From a checkpoint of a small image captioner: encoder patch size [6, 6].
Rows from block 2 of the image encoder of a small image captioner, named by matrix and row number. Rows with one number within an expert belong to one neuron, the router's apart. Each number is 500 + 25 x the weight over its row's rms, rounded and kept within 0 to 999. All counts start at 0. Numbers have three digits each.
Before each expert's rows are labels from the 100 images, of 14848, where the router gives the expert most weight on average: "lies over" is the class under the peak. Only what is clearly more common there than usual is listed. The data: drawn branching plants.
# router: slot weights (encoder.blocks.2.mlp.router.weight, 16x320, trained with AdamW), inputs 0-106
# up: expert up (encoder.blocks.2.mlp.up, 8x80x320), inputs 0-106
# down: expert down (encoder.blocks.2.mlp.down, 8x320x80, transposed), outputs 0-106

# expert 1
lies over: foliage
router.2:507528511514511526487509493551507511466495519523484505494505508519469505463427480489471519525511521478496519475519483478509505502503495507501482517523503492459489514517522493532469506511496462483559526486516523485540484495480540517504519503529508509486478501446478520465518514478491510471445530457546493477477508503516532
router.3:499559506499498506480496538500434507468468470508484468549523500456485504508504498476511472535516498471512473494494478450475510521477488502487493535533514532537546460528507524508487524482534538462518464451479472468512497483499474512481519489538483468510508500463507503531529524481488521482481526491521519514521482462490533
up.0:501500500501503500500500500474500519497500488500501502500500499499500500500587504500500499632503511500500499500500500503496500532500500493500519500493500513500500500500492500500500500500500806501486500500500498505502500506499348501495500501500500501500508500500498502500497500500504500500500500500504500500502500500504503
down.0:478500433500503498482474521473520506489474494523515487506490492488566500514513474504535490499518490503443500453499497438496499507495494496518506508463452516508507469497479504529529518476499514528489500501510447495462497536446490511532516423509468499518499505540510485499529433529502495486499521516510489520544490504513492

# expert 7
lies over: wood
router.14:484527522478530536474507489519501487463439497464528449526480515503465518500451490516508524463530475462445464537510461475459477499532483500553470508459499519463471518500490500534500527502506448485497503477498512469531445537490479483466459514486502523480522527496514484489527511496494526450504486508524487540505536505525524
router.15:513488509543433519509506532441498536526534503505464497519521546451502488468530512491498463499499476522556520519524551557484529521453503516477522479475533488524478494492543564505494522493520513551510463518478490536451519488514509493452472556473530514490473512494495493498491492535508474502457532493494495467464488526467469
up.0:500500464500507474500500500500503502496512500501500500499500508498509500503500497504500500491500502500542500529500500502479497500504499497500500500500489442500498492499505500500500500500500540499500500501497500567500502492504498496499500495499499485529500500502500501499493498501498324329496501502497489446500500500501513
down.0:490500505550491439497515507503507459556505493514501513480505517491572495480482499485484546484407512463496507509519433501494486503504516552488510500557494535493542476464504546500506519442494498535527551454455503499483470481472552491533502489504478486461565510498496528501499502500511523498516517433512497491499493492501463

# expert 6
lies over: foliage
router.12:527482536503462490491485501453495485517506509517500475522526481506501501466477532536502485463486461506499494532475526534514506544480522544540467487449526525485486510488534549511485535476509512537487487529460493503496533501520523480517508550465534502513486490495524496503447483549476538532468465485516508477482524497461508
router.13:557474505523541470510551515507475483521520510491515519478507540523486484526491498476475536503510542487537494515475478550490479497538480482453538507508502475475533535512542488511513503495505507499517516512531546503515585491493485514559519491511497487528502518484476496493493548487547502533533513492497539539515471500477490
up.0:500500500500504497500504502495499497501498500500502501509499500500705500499500502499500500499500500511502501500500495501499497500500500500478500503500500500491500510500500500500501500479499498501501500500500498500503508500493667500500501500500500500500500500500496500500489500501499513542467501503501501500500513497499500
down.0:488500492489500504495530455527476489526489499471500557493555499490476507572520605484482496510498456481506501550500488516535526458475494475487493501509495493554492529501500476512531478500466488507516565494518460542499510487499476510486503488500492493518503513510507508499494504495516507495517485505484503482545499528501471

# expert 0
lies over: wood
router.0:488533527470500495499477495489505471506432507464519453573512508524497520481473543495504492480509469488478486565518457489478478543510514544537458516528483481525490494514476525504481495485500505492525506485486521447510469529525507496505456530480505499476492492477465477476510498488466548492498484475555490511512557498531524
router.1:506527523510483517489510470488487436472469506438506475547520506549460477481452490487489528490516451499513469518513483494472499556503472567510467531507473507489480490535530505526481514487486488496525500476520554468496469496540500473502496527502488502472485476480479454492483500506524560457485503450550468507491537492527531
up.0:500500500497500501500515500501501500536538549501500500500501500500498500500582499500500495499500542500341500500498505503537521488499500500500505499499500478500505497497500497500500512498513531504484499514500497500504492500516505499360496500424500500496500500500489500518500503493500500473507500500505500503476502500498498
down.0:500505500500515500519499512500542502459499513520521523508500523500510486500531467517501468537501514509527497510489486484487514471481500468491534505478487503500514487480502499530502551496505501493483450512476496491508532477508504514495496489561513533490513510516482504453506504497509494503468539500489500499520496519497485

# expert 3
lies over: foliage
router.6:498527537465520455478516458551478439515461556491511488505488487472556490534449513503490507523512449541501488480500512483491524478474512527510464530521491495486492501514496459507518497484496457485532543523508555486467531467502517502525523502514460453510451472465547483466515520488477500459487554500494474516512494495459506
router.7:512502466516499531482497499502506546512512527497482509441519517547472500484504447513513547494517548455514464511479474500530464507459456506516488496476495496516501531534496497509494534505516542501536466481515477525527516529494489488486474495505518532510528533498476499522492470449554517510492463498519486498509527488526490
up.0:500500500500500531500500480500511366504500498500500494499469500500477500502500431500500500494506497500541500500498493496461500499500474505500500500501500500503500500528500500505500500500500500500500500370500500498485500500506629499478500498500500500500500502500500500494500500455517589494305500501500497500503502497500500
down.0:486507541502500459464481521510502502499457527500502490484500519535522491502477520455496503519542496503498516499462559491461483504494494463504499537511499508527515509512488508515490572495493462490499500507504593470465500505488512508484530491476485483476510472474551445507499449518500524499503544501492532505471514486496488